From a checkpoint of a small audio frame classifier.
Model: norm layernorm_no_bias, activation geglu, layers 8.
Training: muon at rate 0.0048, 7500 steps, batches of 256, held-out accuracy 98%.
Data: trained on two synthetic voices taking turns or overlapping, over music, noise or silence, 26041 training examples, 73.7 epochs.
Rows from block 4 of a small audio frame classifier, named by matrix and row number. Rows with one number belong to one neuron. Each number is 50 + 10 x the weight over its row's rms, rounded and kept within 0 to 99. All counts start at 0.
Before each neuron's rows are labels from the 100 clips, of 14848, where the neuron reaches its largest size: "responds to" is what is common among them. Only what is clearly more common there than usual is listed. The data: two synthetic voices taking turns or overlapping, over music, noise or silence. In brackets: how many of the 100, against the usual share in percent.
# gate: MLP gate (model.blocks.4.mlp.gate.weight, 768x192), inputs 96-191
# fc1: MLP up (model.blocks.4.mlp.fc1.weight, 768x192), inputs 96-191
# fc2: MLP down (model.blocks.4.mlp.fc2.weight, 192x768, transposed), outputs 96-191

responds to: high voice (79 vs 39.9); first voice: high voice (65 vs 25.4)
gate.426:51 21 32 58 55 56 48 49 47 55 39 30 47 36 44 49 52 44 42 57 45 53 56 45 63 55 60 54 68 51 53 34 54 52 44 50 46 47 49 40 59 30 47 55 43 44 69 52 49 52 60 63 28 55 39 50 46 40 37 43 50 56 55 49 45 36 59 50 54 55 42 36 64 56 43 36 46 47 69 39 59 53 63 61 61 47 52 53 51 45 56 50 45 61 53 46
fc1.426:47 56 51 54 43 49 39 66 49 62 52 53 49 50 45 35 50 37 53 62 53 38 62 47 76 64 59 47 59 46 66 50 70 45 57 49 52 58 56 50 49 66 52 58 54 51 50 56 50 56 36 49 61 45 49 52 47 49 58 52 49 52 19 51 41 58 23 53 59 35 55 38 63 48 28 41 53 32 42 54 48 53 54 55 38 73 53 50 53 43 44 52 44 50 49 34
fc2.426:39 51 56 42 42 66 40 43 42 33 55 59 56 77 50 47 56 48 41 47 56 56 65 36 50 62 55 53 65 58 51 63 54 53 54 24 58 52 55 41 50 35 63 57 47 45 40 52 53 58 37 65 52 60 74 51 52 37 85 47 52 56 51 50 55 54 50 59 45 49 44 45 41 38 39 66 61 55 48 68 48 45 52 43 61 26 51 63 48 51 51 59 66 35 54 44

responds to: second voice: none (80 vs 20.2); mains hum (30 vs 4.8); muffled (low-pass) (28 vs 11.1)
gate.647:56 34 51 73 50 60 43 35 39 35 70 43 33 54 55 46 55 45 43 52 66 47 73 60 38 39 54 66 51 31 58 48 31 60 59 55 46 35 44 63 50 72 51 31 31 71 51 55 53 32 55 40 55 34 44 42 55 44 53 48 45 81 55 54 31 60 49 42 61 59 66 50 45 47 53 70 47 63 61 48 54 65 27 45 52 48 48 59 44 49 51 46 40 47 56 55
fc1.647:52 58 48 31 42 35 44 69 63 54 31 53 56 36 35 61 61 62 66 32 40 53 46 48 62 65 43 37 55 66 44 57 61 42 50 52 56 60 61 49 48 31 45 60 68 33 47 46 50 74 42 65 48 62 52 44 55 57 41 54 58 21 36 54 66 57 51 50 45 49 30 52 50 51 51 41 50 31 37 52 39 45 53 45 38 54 43 35 51 41 47 56 61 58 49 42
fc2.647:41 46 52 45 54 39 42 44 44 34 52 36 61 49 60 41 50 49 44 59 48 42 44 53 58 69 62 53 43 41 53 39 44 45 29 41 44 68 43 44 46 41 61 52 51 45 64 64 51 39 52 46 48 64 53 44 42 32 69 19 34 38 57 51 47 42 49 58 64 61 38 62 54 54 39 36 46 55 47 57 49 46 64 81 45 57 25 49 60 62 47 65 36 34 47 62

responds to: overlap (97 vs 48.8); deep voice (65 vs 39.6)
gate.163:56 39 48 37 35 31 50 41 41 53 64 57 43 49 51 64 49 40 54 64 47 38 56 51 44 25 72 37 50 61 29 51 49 45 41 46 55 33 59 52 54 33 47 46 48 51 60 44 53 75 36 69 61 54 52 55 63 47 51 58 43 73 60 39 65 28 56 47 33 48 49 48 55 69 55 51 53 54 57 44 63 46 41 48 54 46 54 52 42 49 46 45 41 64 51 52
fc1.163:74 43 37 31 34 33 42 44 42 40 59 61 43 51 52 58 47 46 52 55 50 49 50 45 35 30 64 38 45 59 46 52 48 45 43 50 64 29 60 49 48 28 58 43 52 58 58 39 53 73 47 73 61 53 47 58 54 61 54 62 43 89 57 44 54 28 65 61 49 48 59 34 51 49 60 54 52 52 56 42 42 52 49 48 52 54 55 50 52 57 46 51 48 58 42 66
fc2.163:57 42 53 49 49 49 53 43 56 39 54 48 64 61 52 44 41 60 27 56 70 50 45 46 55 44 58 69 53 56 47 40 35 56 58 53 34 46 61 61 38 54 56 51 55 52 47 47 58 59 52 69 47 60 27 48 41 45 43 67 70 60 64 57 41 51 41 46 62 58 43 47 52 48 61 68 55 39 61 42 44 45 70 55 48 41 47 52 55 35 53 37 46 66 51 42

responds to: high voice (68 vs 39.9); second voice: high voice (48 vs 19.7)
gate.357:38 48 65 51 39 53 69 68 62 34 36 44 52 45 33 56 58 42 71 58 46 46 57 47 34 68 41 62 58 39 50 53 51 62 53 46 37 46 52 39 56 46 55 38 37 44 51 69 60 55 74 45 62 62 49 53 54 69 40 54 56 54 40 45 49 52 54 48 62 47 40 42 59 35 37 46 47 50 43 44 41 56 32 53 55 48 50 41 54 57 45 61 58 59 70 52
fc1.357:44 64 51 41 43 65 68 54 59 40 37 51 37 46 33 52 46 49 57 53 33 53 58 42 52 54 35 61 55 32 50 52 42 50 51 46 20 41 55 41 54 46 59 40 44 43 51 64 62 52 65 50 50 57 49 44 49 57 51 55 44 66 62 52 57 56 52 52 63 38 28 60 62 47 43 33 39 48 48 39 46 57 52 52 44 56 57 55 51 47 42 53 51 48 57 47
fc2.357:54 45 40 55 50 49 44 34 31 44 34 62 54 60 42 44 53 58 42 44 58 45 60 48 63 46 38 33 50 59 43 37 47 53 58 54 46 49 70 49 54 57 39 71 49 47 42 50 58 51 52 54 31 57 29 45 46 45 50 68 47 53 63 52 43 51 43 48 49 48 55 63 36 65 43 40 40 51 53 45 37 46 68 44 57 47 58 74 38 37 40 46 59 35 34 56

responds to: child-like voice (98 vs 40.4); first voice: child-like voice (73 vs 25.1); second voice: child-like voice (50 vs 20.3)
gate.478:50 38 58 40 51 45 47 44 54 38 44 30 60 63 51 53 40 56 63 66 66 50 40 36 60 56 55 47 42 57 59 44 38 52 44 47 52 46 43 54 56 38 46 43 44 60 50 36 57 46 65 59 53 50 53 47 63 42 62 48 62 41 35 52 48 53 26 42 60 57 49 63 47 53 64 50 59 56 30 61 37 54 61 43 48 69 43 45 51 52 55 31 41 41 67 58
fc1.478:40 29 70 41 54 50 46 40 48 53 46 48 46 66 39 55 47 53 71 66 62 66 52 48 39 51 48 43 33 72 59 52 44 46 24 49 58 41 57 55 28 72 32 43 45 50 38 50 50 60 47 40 51 60 56 55 56 51 54 56 51 22 55 59 36 42 48 41 46 44 58 66 44 41 53 56 55 65 39 47 39 44 41 34 44 56 52 39 56 50 63 46 57 54 53 53
fc2.478:40 75 48 37 37 37 57 43 49 65 40 48 37 30 52 24 53 58 39 52 47 56 65 55 40 56 34 56 49 36 54 48 55 57 36 59 41 48 64 45 37 56 47 43 53 63 44 58 45 64 46 55 34 39 52 48 63 57 39 43 52 44 33 70 49 55 35 47 55 66 50 58 65 83 52 62 48 42 57 50 55 50 50 44 38 51 47 57 43 63 53 61 52 48 29 37

responds to: overlap (86 vs 48.8)
gate.418:50 53 57 49 46 33 49 46 62 53 62 52 47 34 55 52 39 35 37 55 30 75 48 55 57 55 56 45 62 52 44 63 25 41 56 46 65 33 40 48 63 34 49 55 52 43 41 46 46 57 37 43 45 49 43 62 52 32 64 53 53 64 67 65 42 61 60 60 37 45 46 43 33 59 61 47 52 56 32 52 59 46 55 38 38 42 41 63 43 58 53 48 58 52 37 39
fc1.418:63 53 45 55 52 53 41 38 34 40 40 47 52 56 56 43 56 57 33 49 67 39 63 45 50 60 28 44 54 52 44 48 49 58 47 72 44 50 40 26 44 35 40 57 52 57 50 44 53 59 64 50 50 70 64 56 51 45 41 59 45 49 53 54 41 60 43 47 50 52 54 47 54 57 51 50 35 46 44 61 45 55 42 20 61 53 37 54 62 68 39 38 43 47 39 59
fc2.418:37 52 48 48 51 50 39 41 44 38 69 58 49 63 50 16 49 27 60 64 40 57 49 37 47 59 42 65 47 40 52 55 53 45 46 42 38 44 44 44 54 72 42 61 49 54 56 48 54 60 48 67 58 64 42 69 75 48 61 51 53 52 43 49 59 61 45 47 37 47 73 23 42 47 31 63 48 61 60 44 42 61 50 38 46 62 53 39 43 38 62 55 47 51 45 32

responds to: deep voice (83 vs 39.6); second voice: deep voice (49 vs 20.1)
gate.153:64 48 60 52 57 40 42 56 44 38 50 32 57 59 49 49 37 48 35 36 63 72 49 44 45 58 47 46 49 56 34 59 48 40 33 57 44 57 50 50 69 51 40 58 55 51 65 38 50 59 47 63 75 59 20 54 51 49 64 53 69 53 46 43 38 56 48 59 52 47 45 42 47 41 45 38 42 39 58 48 57 67 44 65 51 51 46 44 24 46 54 46 61 54 50 54
fc1.153:68 56 55 57 30 50 44 55 30 37 68 56 48 42 58 52 42 42 49 45 57 58 56 53 42 59 37 57 32 56 58 54 60 51 43 38 60 50 39 61 49 60 65 52 44 50 30 32 46 63 45 58 45 48 58 50 54 54 56 50 49 57 62 30 52 55 35 67 58 49 51 44 46 78 52 18 43 73 49 49 48 64 46 59 51 36 57 34 43 54 56 53 40 43 66 54
fc2.153:54 57 63 75 52 40 55 53 48 56 48 35 53 66 48 41 66 43 43 72 49 67 32 56 48 53 34 59 38 55 41 64 59 38 56 62 39 45 66 48 51 46 36 49 61 48 65 42 59 54 51 39 65 50 38 51 34 58 59 42 51 45 59 63 30 38 60 35 51 55 44 54 52 52 33 68 68 32 49 44 52 51 45 57 66 64 42 64 37 58 52 65 47 35 64 54

responds to: deep voice (96 vs 39.6); second voice: deep voice (67 vs 20.1)
gate.19:41 56 43 69 55 45 31 66 43 60 57 42 67 32 57 43 51 33 53 39 35 31 61 55 67 54 59 36 54 39 37 63 44 52 54 65 70 34 49 43 45 62 50 52 53 63 51 35 34 45 49 54 75 46 57 44 49 44 55 49 53 38 42 54 51 75 64 58 59 43 53 53 41 45 37 49 61 56 41 59 43 65 44 42 49 48 35 53 59 56 57 57 55 55 44 55
fc1.19:43 51 38 66 55 44 27 66 49 63 50 50 57 38 61 45 42 33 55 44 45 43 64 64 63 47 53 38 51 41 41 60 44 46 53 64 58 41 57 46 46 61 50 53 55 63 59 37 39 53 47 55 77 40 49 36 55 44 52 43 49 34 46 44 38 71 60 60 59 39 59 55 37 43 44 47 64 49 40 61 45 62 43 36 57 61 27 62 61 57 44 60 56 57 45 60
fc2.19:46 42 51 59 58 59 54 43 68 52 40 64 59 37 48 62 39 56 63 50 49 53 41 43 49 45 49 45 42 63 62 34 52 46 66 61 49 29 37 50 55 39 36 50 75 32 57 55 47 53 45 57 62 50 48 60 62 48 59 49 31 41 31 54 65 41 50 43 59 43 45 50 50 59 48 36 65 55 35 64 48 44 65 47 57 59 25 47 54 48 44 57 50 47 38 67

responds to: high voice (73 vs 39.9); second voice: high voice (44 vs 19.7); thin (high-pass) (39 vs 12.3)
gate.125:42 49 53 62 54 65 46 56 43 42 47 38 56 46 37 55 46 28 66 50 48 50 64 49 47 32 74 58 38 60 43 43 39 37 61 58 53 48 56 42 44 60 58 40 48 49 66 38 68 68 46 49 59 67 48 54 37 37 59 45 48 42 49 66 47 43 47 33 47 57 46 40 34 41 48 59 46 57 67 58 57 30 54 46 72 36 55 53 30 61 50 49 40 43 36 51
fc1.125:32 56 30 61 34 59 35 33 49 38 50 66 49 37 52 64 54 35 72 46 55 43 33 51 38 49 68 60 44 50 52 37 46 52 51 58 51 39 44 49 53 61 68 44 67 64 48 35 63 30 50 45 40 59 57 56 74 48 45 74 64 51 56 44 60 48 52 40 59 68 66 33 44 49 52 58 42 39 39 56 53 40 53 52 55 42 55 47 56 36 40 44 43 65 62 46
fc2.125:57 49 66 61 45 64 33 52 45 61 77 34 41 47 47 59 54 48 61 59 40 26 50 58 53 45 48 47 53 38 62 65 56 26 68 64 53 52 49 59 54 43 34 30 55 58 63 44 47 60 40 49 51 55 42 53 47 68 47 57 57 32 48 51 60 62 49 48 44 70 49 51 47 38 57 53 54 39 30 42 34 65 60 46 44 54 54 37 53 65 48 57 59 53 47 61

responds to: reverberation (97 vs 34.8); quiet level (57 vs 28.5)
gate.261:48 68 45 52 56 48 53 48 39 48 58 66 49 49 52 51 59 57 49 64 59 51 36 45 43 48 47 48 39 66 54 50 50 42 35 57 42 43 48 65 51 37 48 61 54 52 53 44 57 54 45 66 40 51 42 54 41 63 51 46 50 64 40 39 54 59 53 68 55 58 60 58 56 43 38 42 39 65 54 59 64 56 46 56 33 71 46 51 41 38 69 42 37 48 52 55
fc1.261:55 74 48 43 46 54 50 50 44 57 55 66 32 45 51 46 49 51 51 64 51 53 41 36 38 45 45 42 48 62 55 68 52 46 25 53 41 53 48 65 41 39 42 52 60 54 50 48 57 43 42 54 42 56 53 55 41 61 50 60 52 62 41 43 57 55 54 66 71 59 60 47 54 50 40 38 43 67 51 55 61 69 39 48 34 73 42 48 39 34 54 42 29 44 54 55
fc2.261:45 34 32 49 47 48 54 54 65 38 52 58 56 43 56 43 57 54 39 45 49 49 45 40 47 35 49 49 42 44 51 46 68 50 55 72 47 50 40 37 36 39 69 46 42 53 38 43 58 54 34 54 55 58 53 58 56 49 43 62 53 46 41 63 38 40 46 61 53 52 36 33 46 69 50 53 47 41 47 46 36 42 63 55 43 52 35 45 73 26 41 49 53 49 64 46

responds to: reverberation (100 vs 34.8)
gate.195:35 40 54 31 48 51 49 43 57 38 52 45 48 49 43 68 48 46 45 38 38 49 55 53 47 65 53 53 50 47 46 75 41 74 53 54 46 55 60 48 50 45 54 46 57 38 53 64 47 61 38 54 59 36 50 49 45 61 64 33 51 58 57 40 62 59 51 55 58 44 57 47 43 57 61 63 35 39 60 52 37 53 54 24 56 52 57 38 54 54 52 42 73 29 59 49
fc1.195:33 42 59 45 44 40 39 60 55 44 58 33 53 63 41 61 32 56 54 39 59 45 48 69 57 69 49 58 54 50 53 58 56 58 42 50 46 64 66 32 50 51 50 63 49 51 52 49 64 57 44 34 43 51 43 58 44 49 59 59 45 61 43 59 54 57 45 42 65 50 35 52 54 51 63 56 37 49 53 42 30 49 44 46 59 64 66 52 54 57 51 51 69 34 65 60
fc2.195:43 60 46 50 43 42 58 42 62 53 60 50 37 55 32 54 54 52 48 45 87 52 39 56 52 34 43 54 48 44 59 40 40 47 42 61 66 57 47 51 37 55 47 30 56 62 53 59 42 61 41 52 45 70 48 67 53 48 30 46 55 62 44 36 40 46 45 63 35 39 45 49 27 55 57 58 57 40 59 65 59 61 57 62 45 52 56 40 44 55 50 53 46 59 38 49

responds to: overlap (77 vs 48.8); deep voice (70 vs 39.6); high voice (66 vs 39.9); second voice: deep voice (58 vs 20.1)
gate.581:54 47 43 52 68 51 68 33 55 59 63 28 44 47 50 44 63 49 42 45 54 49 42 50 59 43 61 39 62 44 45 48 41 45 62 48 33 55 57 41 44 32 40 63 56 49 48 40 40 35 43 54 60 32 45 40 39 60 59 46 65 58 45 50 48 67 53 51 51 58 63 62 47 59 54 58 62 50 44 54 49 29 36 50 52 47 51 44 58 50 52 61 51 45 51 58
fc1.581:48 55 49 55 49 46 53 49 43 17 36 64 60 51 60 59 51 42 49 52 54 61 65 49 39 71 48 56 43 39 40 48 56 45 30 52 62 47 44 45 55 62 56 40 42 46 41 61 41 55 55 57 36 55 47 58 71 59 48 53 54 54 66 41 43 55 65 50 58 46 42 52 44 45 28 39 54 34 35 58 39 60 62 42 62 35 43 57 35 52 54 48 40 49 39 55
fc2.581:54 56 67 63 55 61 62 55 60 65 70 37 40 53 49 50 54 40 38 40 63 50 46 56 72 57 39 41 49 47 34 62 55 35 46 36 51 38 52 43 34 37 62 40 50 47 47 41 56 46 52 45 57 49 42 46 57 54 46 63 41 49 56 59 50 35 51 40 47 60 36 47 59 66 51 48 53 51 52 53 72 41 56 45 57 64 37 46 51 67 49 37 58 43 48 44

responds to: reverberation (70 vs 34.8)
gate.645:42 33 45 31 35 38 57 50 46 43 45 60 59 52 33 33 44 46 65 60 59 46 35 45 42 48 67 61 61 47 53 55 47 48 38 64 59 35 40 46 40 62 56 72 66 60 63 56 54 34 38 45 38 54 64 40 55 36 51 49 61 47 62 46 73 46 56 47 65 49 61 49 56 23 60 48 49 45 64 44 38 68 54 43 50 49 59 50 53 51 42 47 54 60 59 44
fc1.645:38 52 48 43 58 58 39 53 58 59 53 53 36 36 41 49 43 38 58 46 45 35 71 44 49 50 53 66 58 51 38 26 57 36 52 58 32 56 58 44 58 61 62 55 47 43 55 42 53 51 66 49 43 46 45 43 37 46 43 64 48 41 58 54 50 57 41 38 56 65 31 41 56 67 47 52 44 29 67 71 65 45 61 41 61 35 44 48 42 49 43 62 52 42 46 50
fc2.645:46 44 44 47 59 52 55 47 56 39 53 60 49 59 39 41 54 51 57 37 35 58 49 57 47 54 42 39 53 53 53 38 77 36 58 46 54 56 68 45 37 60 45 53 50 46 55 51 41 45 43 51 49 55 61 40 65 37 54 52 53 28 52 60 61 67 28 35 55 48 75 38 60 60 64 45 44 60 52 47 50 58 58 42 49 64 45 50 62 53 60 63 69 46 28 48

responds to: child-like voice (96 vs 40.4); first voice: child-like voice (75 vs 25.1); second voice: child-like voice (44 vs 20.3)
gate.315:53 30 55 56 39 46 51 38 37 42 41 41 48 53 54 44 48 41 59 56 46 52 50 61 50 50 52 57 45 62 61 50 50 44 52 58 41 36 48 52 50 70 40 56 47 66 32 45 48 56 41 28 40 40 50 67 51 44 55 47 62 55 57 41 46 45 47 33 52 69 63 63 63 69 47 55 61 58 45 54 50 45 54 64 67 32 39 59 38 45 36 48 48 72 51 36
fc1.315:36 58 47 51 53 59 43 59 58 50 77 49 50 52 52 59 43 48 36 43 44 58 47 32 49 49 48 53 36 45 40 35 44 41 48 41 52 40 77 55 44 31 61 67 63 47 51 59 52 47 60 56 58 53 49 37 44 54 54 70 62 56 43 47 63 51 60 44 58 53 61 46 47 36 59 50 35 48 44 58 70 56 36 42 49 57 59 24 59 55 61 55 76 50 46 59
fc2.315:28 48 66 55 42 47 53 50 65 55 69 58 45 56 52 62 36 32 38 44 43 38 61 70 58 37 53 74 54 69 51 60 42 34 52 48 44 66 45 48 50 41 54 49 41 68 64 56 47 48 50 63 55 32 34 41 38 42 64 45 59 48 39 41 60 57 56 34 40 54 45 73 48 57 45 47 58 60 54 61 62 60 67 44 48 48 50 57 55 48 54 33 48 51 35 55

responds to: second voice: none (70 vs 20.2)
gate.490:54 47 64 76 44 44 39 43 45 66 37 32 55 51 39 36 67 45 45 52 52 47 75 52 34 45 68 60 40 59 51 67 38 40 57 71 56 38 59 66 46 59 63 60 55 67 61 58 47 49 62 32 65 37 55 44 36 28 50 48 48 34 46 57 42 67 54 32 54 58 51 45 48 42 45 60 57 57 54 45 61 47 36 48 53 55 61 55 44 42 50 46 60 40 50 31
fc1.490:51 55 53 51 36 33 43 44 63 58 36 50 69 49 39 32 57 51 66 52 38 57 59 54 49 62 56 44 55 44 38 74 64 43 42 48 57 49 64 67 45 57 54 63 57 58 60 63 60 43 35 53 53 53 37 39 52 37 29 41 43 12 41 48 44 72 55 56 49 61 48 48 49 29 47 47 65 59 48 61 59 58 40 57 29 62 45 55 45 40 60 59 45 33 44 33
fc2.490:30 62 44 61 54 31 62 30 54 31 44 37 63 48 40 49 44 56 48 40 45 48 40 58 57 53 39 40 53 40 47 60 58 66 46 57 58 49 56 39 54 53 35 62 37 48 48 65 60 44 48 48 46 58 67 54 56 45 38 44 37 38 59 48 69 43 32 52 55 55 45 54 63 42 41 50 50 60 55 57 50 68 63 70 64 69 53 51 48 58 66 61 32 34 51 50

responds to: second voice: none (85 vs 20.2)
gate.223:50 49 41 66 57 57 57 56 50 43 66 47 33 60 38 40 32 60 49 52 62 35 53 43 60 49 69 51 42 59 46 46 35 46 64 70 45 44 52 37 44 60 71 59 57 52 56 54 37 64 51 40 55 68 33 57 58 45 59 55 39 48 63 22 36 44 53 52 49 58 41 63 39 57 49 27 40 50 56 60 55 39 51 60 47 49 54 45 56 46 50 44 51 44 31 35
fc1.223:30 57 61 45 35 41 40 56 58 52 43 59 50 52 60 65 58 38 54 41 47 52 41 43 26 52 42 61 55 55 38 47 59 52 48 26 57 54 46 57 51 50 32 47 33 41 49 46 63 50 39 50 50 28 54 24 46 54 33 52 54 53 49 71 73 40 32 52 26 51 40 46 64 46 53 65 41 47 45 34 51 35 47 46 41 50 47 60 55 59 52 60 39 52 77 52
fc2.223:37 51 40 39 57 52 62 46 55 36 61 41 40 45 49 47 49 53 52 59 55 37 61 56 45 44 53 52 45 57 33 59 49 60 57 70 48 46 42 47 53 64 62 54 51 32 61 48 40 68 45 43 46 46 50 53 64 40 42 72 46 43 67 44 60 43 31 54 50 26 47 61 51 39 60 47 33 64 61 62 53 25 35 45 41 44 55 63 51 61 64 48 38 57 56 60

responds to: high voice (92 vs 39.9); second voice: high voice (60 vs 19.7)
gate.379:56 41 56 47 41 49 58 47 50 51 58 44 51 62 60 55 42 52 59 62 25 58 49 48 61 64 52 33 61 52 51 51 35 67 46 41 38 48 64 46 38 37 46 28 53 48 40 58 35 58 56 51 28 56 56 49 72 55 42 59 53 34 40 53 43 30 47 39 46 46 64 54 38 61 38 59 43 54 54 56 54 48 55 38 52 51 37 69 48 45 38 53 59 47 52 51
fc1.379:55 54 47 31 40 64 73 61 51 40 54 49 53 54 64 71 46 50 61 46 42 62 58 49 46 50 59 43 72 42 47 60 51 47 64 45 32 45 53 51 53 35 43 35 42 38 22 53 58 49 74 53 54 58 52 65 62 34 49 50 54 54 48 64 56 29 41 40 53 36 54 58 54 52 54 41 49 61 41 54 49 41 35 50 63 44 41 79 49 38 59 51 46 40 40 69
fc2.379:57 42 48 43 45 40 52 49 38 61 59 44 38 49 38 60 59 39 26 62 45 42 60 44 42 50 50 48 37 73 50 45 55 66 22 55 50 44 50 47 69 40 60 41 53 53 47 46 52 70 50 71 59 50 40 45 49 69 47 64 60 45 63 40 48 52 48 45 47 40 52 43 47 32 54 65 64 32 62 44 42 49 56 38 70 38 67 59 49 59 41 52 48 40 51 48

responds to: overlap (93 vs 48.8); child-like voice (86 vs 40.4); second voice: child-like voice (73 vs 20.3); first voice: deep voice (54 vs 24.3)
gate.370:65 42 58 66 52 26 52 53 36 70 41 57 52 32 65 45 59 55 45 32 44 59 43 56 39 46 52 46 69 74 35 63 32 43 53 64 45 54 72 38 49 63 55 56 49 47 46 61 56 67 53 54 48 51 56 59 55 48 53 41 57 54 55 48 59 38 52 46 46 33 52 54 50 58 35 46 63 61 60 57 59 48 50 52 46 39 54 61 38 39 32 36 54 53 31 50
fc1.370:57 47 39 51 46 35 54 59 33 68 56 43 58 61 49 42 43 54 46 41 53 53 47 48 29 60 64 69 56 58 35 40 50 33 63 52 41 70 59 55 61 44 56 16 46 48 60 47 44 60 45 71 51 66 44 47 49 56 51 35 69 60 56 69 53 51 47 43 49 48 44 41 37 47 53 54 57 44 38 68 49 71 52 63 59 49 41 57 50 45 50 43 39 54 51 56
fc2.370:51 46 41 57 60 52 52 43 40 59 37 56 42 53 49 48 46 50 50 70 67 40 46 53 15 55 71 42 24 54 58 49 36 45 53 41 61 66 54 55 51 49 63 51 60 42 54 64 37 61 49 63 35 46 67 44 35 38 31 58 53 60 55 53 58 41 34 40 65 53 51 54 63 50 66 46 63 33 58 49 50 54 50 42 72 55 59 62 44 48 47 42 31 63 56 52

responds to: child-like voice (68 vs 40.4); reverberation (61 vs 34.8)
gate.128:53 42 67 53 41 52 55 33 59 53 47 49 29 49 56 51 50 49 56 52 44 28 58 56 54 45 39 49 42 55 64 59 56 57 50 47 53 46 53 44 29 28 43 53 48 60 49 47 34 58 56 37 50 36 54 41 54 67 59 53 42 36 60 55 78 63 64 44 49 56 43 48 74 45 53 44 40 63 48 35 60 64 64 42 55 57 52 44 59 49 47 45 42 45 49 52
fc1.128:58 49 52 45 45 63 37 30 51 48 41 34 47 61 51 54 52 57 47 49 57 53 50 81 67 37 65 62 39 52 61 52 51 45 47 41 43 63 28 44 42 51 51 48 47 46 38 60 46 56 43 46 55 20 39 40 57 54 52 53 34 54 53 37 55 57 53 47 58 40 35 39 59 36 36 38 34 56 57 28 53 63 70 65 60 56 39 48 48 44 60 48 51 63 66 62
fc2.128:66 45 63 62 62 57 45 50 47 56 45 48 37 62 53 46 60 52 47 61 51 34 45 38 47 46 51 52 58 39 63 51 74 61 45 33 42 51 54 58 47 39 47 41 63 65 64 48 38 37 49 41 55 69 47 47 43 56 50 60 48 52 54 56 50 59 45 47 35 63 53 45 54 39 47 45 45 51 52 43 60 45 50 45 41 55 53 60 56 45 41 67 51 49 46 17

responds to: second voice: none (57 vs 20.2); pink noise (29 vs 4.9)
gate.723:38 36 47 49 62 50 53 52 51 45 40 36 58 40 55 53 41 48 44 54 56 56 65 60 59 48 50 45 39 69 47 59 58 41 61 40 56 41 42 51 64 52 52 62 45 52 42 54 44 59 48 38 53 38 38 68 54 50 57 59 58 53 38 30 35 40 62 65 63 61 48 29 45 53 72 69 36 54 49 50 42 51 44 45 37 32 63 45 39 55 51 29 44 44 62 45
fc1.723:35 55 51 46 65 42 55 53 56 43 44 31 61 53 38 51 51 32 57 57 53 59 58 67 43 49 69 56 59 45 38 23 54 49 54 56 54 68 58 66 61 53 44 47 42 44 55 49 48 51 53 51 51 41 54 42 48 61 62 56 46 23 63 39 50 37 35 61 32 64 64 54 52 47 57 31 44 62 52 55 42 44 44 41 55 47 65 53 60 57 66 72 52 53 44 36
fc2.723:35 51 31 48 50 67 46 59 51 42 47 52 59 36 43 44 63 53 36 47 54 48 43 35 67 53 33 52 55 42 42 41 60 49 43 56 34 56 53 41 60 41 54 45 54 55 52 44 56 56 49 59 46 57 45 42 51 34 45 49 52 66 61 50 47 37 40 46 43 57 57 67 69 25 35 55 48 58 43 43 50 29 46 45 53 42 49 73 49 35 53 54 44 33 57 59

responds to: high voice (81 vs 39.9); first voice: high voice (59 vs 25.4)
gate.166:52 56 60 52 51 39 46 54 55 59 49 56 52 37 60 34 35 42 51 60 54 47 64 74 49 46 53 19 65 57 44 57 35 49 40 66 68 55 74 60 60 36 50 47 47 42 55 54 67 52 57 48 37 56 29 41 68 62 58 54 59 55 51 64 34 60 33 52 49 43 39 62 55 61 47 52 48 34 47 39 37 36 41 50 30 67 51 42 75 44 31 47 54 46 57 57
fc1.166:60 44 42 33 68 51 62 64 62 27 49 55 45 57 44 46 62 47 66 39 45 48 54 41 44 60 32 62 53 43 55 47 43 58 31 66 44 61 60 43 46 61 46 67 61 41 54 71 62 48 61 49 48 42 37 47 46 38 65 52 45 50 62 55 48 45 50 39 63 43 33 59 52 52 49 55 56 46 48 45 55 28 60 50 47 36 42 62 57 43 47 61 44 44 75 54
fc2.166:52 68 29 51 24 54 33 47 33 49 34 48 38 35 50 54 62 43 55 47 67 59 47 37 45 49 62 65 49 43 57 53 57 46 55 50 29 59 50 28 55 55 40 60 52 56 54 46 48 59 61 44 45 44 64 35 52 50 43 41 20 30 40 56 53 62 55 55 50 36 33 49 37 36 46 47 45 59 44 52 43 44 48 65 42 49 45 66 57 74 45 58 35 50 46 46

responds to: child-like voice (98 vs 40.4); second voice: child-like voice (59 vs 20.3); first voice: child-like voice (58 vs 25.1)
gate.648:59 43 59 53 40 45 63 49 46 59 54 41 49 59 37 49 55 54 54 59 58 48 49 31 41 48 47 29 48 66 53 41 45 34 22 54 50 52 62 65 46 48 46 53 45 44 59 49 45 59 51 46 49 47 33 51 53 54 38 43 53 49 60 55 64 44 51 54 61 56 63 41 59 55 45 60 45 48 52 32 44 48 28 66 40 51 45 56 42 27 39 42 45 67 60 74
fc1.648:54 55 46 43 44 49 47 63 49 66 43 59 58 38 60 52 71 56 50 44 54 46 35 57 57 48 55 53 49 43 63 53 43 34 66 52 47 35 29 19 42 45 54 57 64 60 38 40 58 37 38 42 46 51 51 59 32 36 54 47 53 60 58 36 50 42 49 58 45 33 42 53 36 53 45 24 40 55 43 41 56 49 49 45 54 65 64 57 45 53 67 47 65 44 55 44
fc2.648:60 44 51 39 52 48 58 59 44 55 52 40 57 54 34 43 57 61 65 55 58 50 42 37 49 49 46 46 54 59 63 52 41 33 38 57 44 44 47 30 49 46 56 55 56 66 61 43 45 60 50 40 38 52 37 51 37 47 46 59 55 53 59 30 75 28 58 53 57 48 54 55 46 46 49 27 44 34 51 58 43 47 41 49 54 61 62 47 52 33 60 45 52 58 42 56